A small encoder-decoder audio transcriber, trained from scratch: log mel input, decoder width 128.
Rows from block 5 of the audio encoder of a small encoder-decoder audio transcriber, named by matrix and row number. Rows with one number belong to one neuron. Each number is 128 + 32 x the weight over its row's rms, rounded and kept within 0 to 255. All counts start at 0. Numbers have three digits each. After the name is the row's rms in percent of the matrix's.
After each neuron's rows are labels from the 100 clips, of 14848, where the neuron reaches its highest value: "top examples" is what is common among them; "peak on" is the class under the peak. Only what is clearly more common there than usual is listed. The data: short made-up English sentences, spoken by a formant synthesiser in many voices.
# fc1: MLP up (encoder.blocks.5.mlp.fc1.weight, 512x256), inputs 192-255
# fc2: MLP down (encoder.blocks.5.mlp.fc2.weight, 256x512, transposed), outputs 192-255

fc1.465 108:127084073145112151095107164122110152142102112187136127197122151119126147098068114099126152132154125098136130141131118110150132142100154112138086184165098174172121161215075166127131154122065104
fc2.465 112:119129149128137125150153079122125144111127127108096146183083121099103044177080112141170126127079137168136156136157128119143172076091097112062166107078121141107116117129118130113115131161177173
top examples: /ʃ/; "she"; /ŋ/
peak on: /i/; /ɪ/

fc1.252 095:138183128128140126144109126156128097147135135188199136170182127093183102122162106162120091090164149130150136129154130118147146129089121138102152142069183097149130139096120159134104173125135170
fc2.252 087:122153073117165182084133133112138113147110134098156114123134109130080166130126161124126179161101146101110131154129073140173097110079133163170086073156106113094137129170116131120140131118137069
top examples: /ʃ/; sentence kind: statement; /i/; "she"
peak on: /i/

fc1.259 091:126153130165143137126089088101138091116164120103089125127172166137094154210134090125131135178140088086091093117143112120132125155125086149116162129132148123203130183129129200054147136110074066
fc2.259 085:115150126130094083184108131088110171076083170128108114132176105124054191160129096108117160113102162113145090153092150183166141142102052116132143144089166154162061132131153108133099120142179173
top examples: /s/; /w/; "waits"
peak on: /s/

fc1.280 094:095158124117127162131091110158157062166169102146132137132105115118117161131129181149136091125115116211105124077072114128127128173136089137142137107149113076092109172125084116158111184152154139
fc2.280 087:129114128082128133172157147103131128047062212100133133130145095107135135100149124161195085128112105091160132115138174115182113159130121128148107114108093128145145105144128128132099090060065097
top examples: voice: child-like voice
peak on: /n/

fc1.277 096:124076143134131118134144142135087127150107156144154191156113146107097137122167061114125147124126147122070130138086120081107138115137066132122127115145080118066096135101105099177134132092122130
fc2.277 099:046189068133129092122126107109171083140094110142120123128180156125133099084128183170170117120066124117158147104122181100197135154128091174099205047146076123112123136120135144157103148205129096
top examples: voice: child-like voice; /ɑ/
peak on: /ɹ/

fc1.360 096:130123129095140129139163146109183127133117147091147124158075114108134099128074121119100113077166116170130082157124130189124138124101152192068149080108115122134146090103123108121105136146074131
fc2.360 086:122160132134114107152107088155131159116112126175145135092175122136130187111180130102135132136118129119079185155129124130127168121082118139175153110127154163062090185167102108149176117164126156
top examples: /ɔ/
peak on: /ɔ/

fc1.321 098:088145146138118125096182106129109161135061155089152123090158148144087117110078108185140121082182120122098082123113161094131106148115138129035149117125140133117083116134125132160130122131076116
fc2.321 111:149171079062100131159120133164124105117093155082104114128176155130124154135160156203192088123095115194138148116130200200183119131102138153149168179082157127142129161108111110080136173107106100
top examples: /ɔ/; /dʒ/; "forest"; "village"
peak on: /ɪ/; /ə/

fc1.296 092:154191104103141128010161133115128114138082202116164151106129065113155128156069112178053112183072139125175102211120192145154158130102152176138089160171085096118091136110095147157131156125133129
fc2.296 088:111092118167145099155126126140164128152136102093126133135144127128122132120140116057126152118173121129056166118137159099087116153110093061166150107144134138116233196111137110069168137147072121
top examples: /ʃ/; reverberation; /tʃ/; "beach"
peak on: /ʃ/

fc1.302 084:125129141128140037120129081129208145134117082192153174118207098137126097094119128079102137155115128165090186138146136101126126124101103157125167132145121149151177108133147200171146059049130198
fc2.302 079:125080097128061136191087139096147144142100182100119114114142204101111245085172132182128169157125130126132104128107148129139147082149120105097250119088117094112083088104108138121169175132086160
top examples: /s/; /ɪ/; /ð/; "this"
peak on: /s/

fc1.500 108:161111080128160123106053115072146097142094213143154128214140097095155119132157116133056153090125090113054107092156147121206099197090102137111152106173102136155128150119137164080104165090094123
fc2.500 109:130158112143135215110174104167176144144146062091136073095116110102129076125158154111118158111142128129115132109114075113117145119130131134153113155079107108121113077100125122121134161146144127
top examples: /ʃ/; /aɪ/; "shiny"; pink noise
peak on: /aɪ/

fc1.427 099:147155149121182066117140088075144120119165171107186171128130073208159129180120077135110159107077144133117152098164176128069123139136143119149067125135185124154131142108126110172109179154124124
fc2.427 099:107113115116083064124108073161170130138093158122107049209186112124154115092114105075190132114166108130109127162103111135185118130153130144137148086172138208098183123131121170085081137118132185
top examples: /ʃ/; "station"
peak on: /ʃ/

fc1.496 092:065126143126096088143095156094119095132141191103166087126130130113096110136120132107125135170115070130158151102106102159156160084106061170130136191146135179120070126161184117162131120113121103
fc2.496 090:118134124146157071142104103117172180071131127104093174128123082128130139115164172109133145124082154100110129137116124131123136109146127109131138072105135175166158107117073126108126160126182133
top examples: /ɔ/; /s/; voice: deep voice; "who"
peak on: /ɔ/

fc1.480 083:119167158102189101101078126139135047181213138126192126136131085118173193213155123127113071085137064139132142110064159118127151058176133156123100155134161150112086143133107150132111124124172154
fc2.480 080:136092069135084168155136108128067163060118135143126116128165122136129130113135144134100113099047164132152108062163069027140088117193131114141162098169138117126177117155126095127137105116165142
top examples: voice: child-like voice
peak on: silence

fc1.231 090:143134131102169101163145130100092119146147176120156199123148160131094128121114107119189072122095118152159109068076147086142205129082056189064132126136194051094101152130104247100127147148115096
fc2.231 082:121162073119144106101117107194146145070139106106177113162132059127141186161119189173152203112158193131140127133132126164127098120125142096183140155047128138145100141162098114128142091139152224
top examples: /ɔ/
peak on: /ɹ/; /s/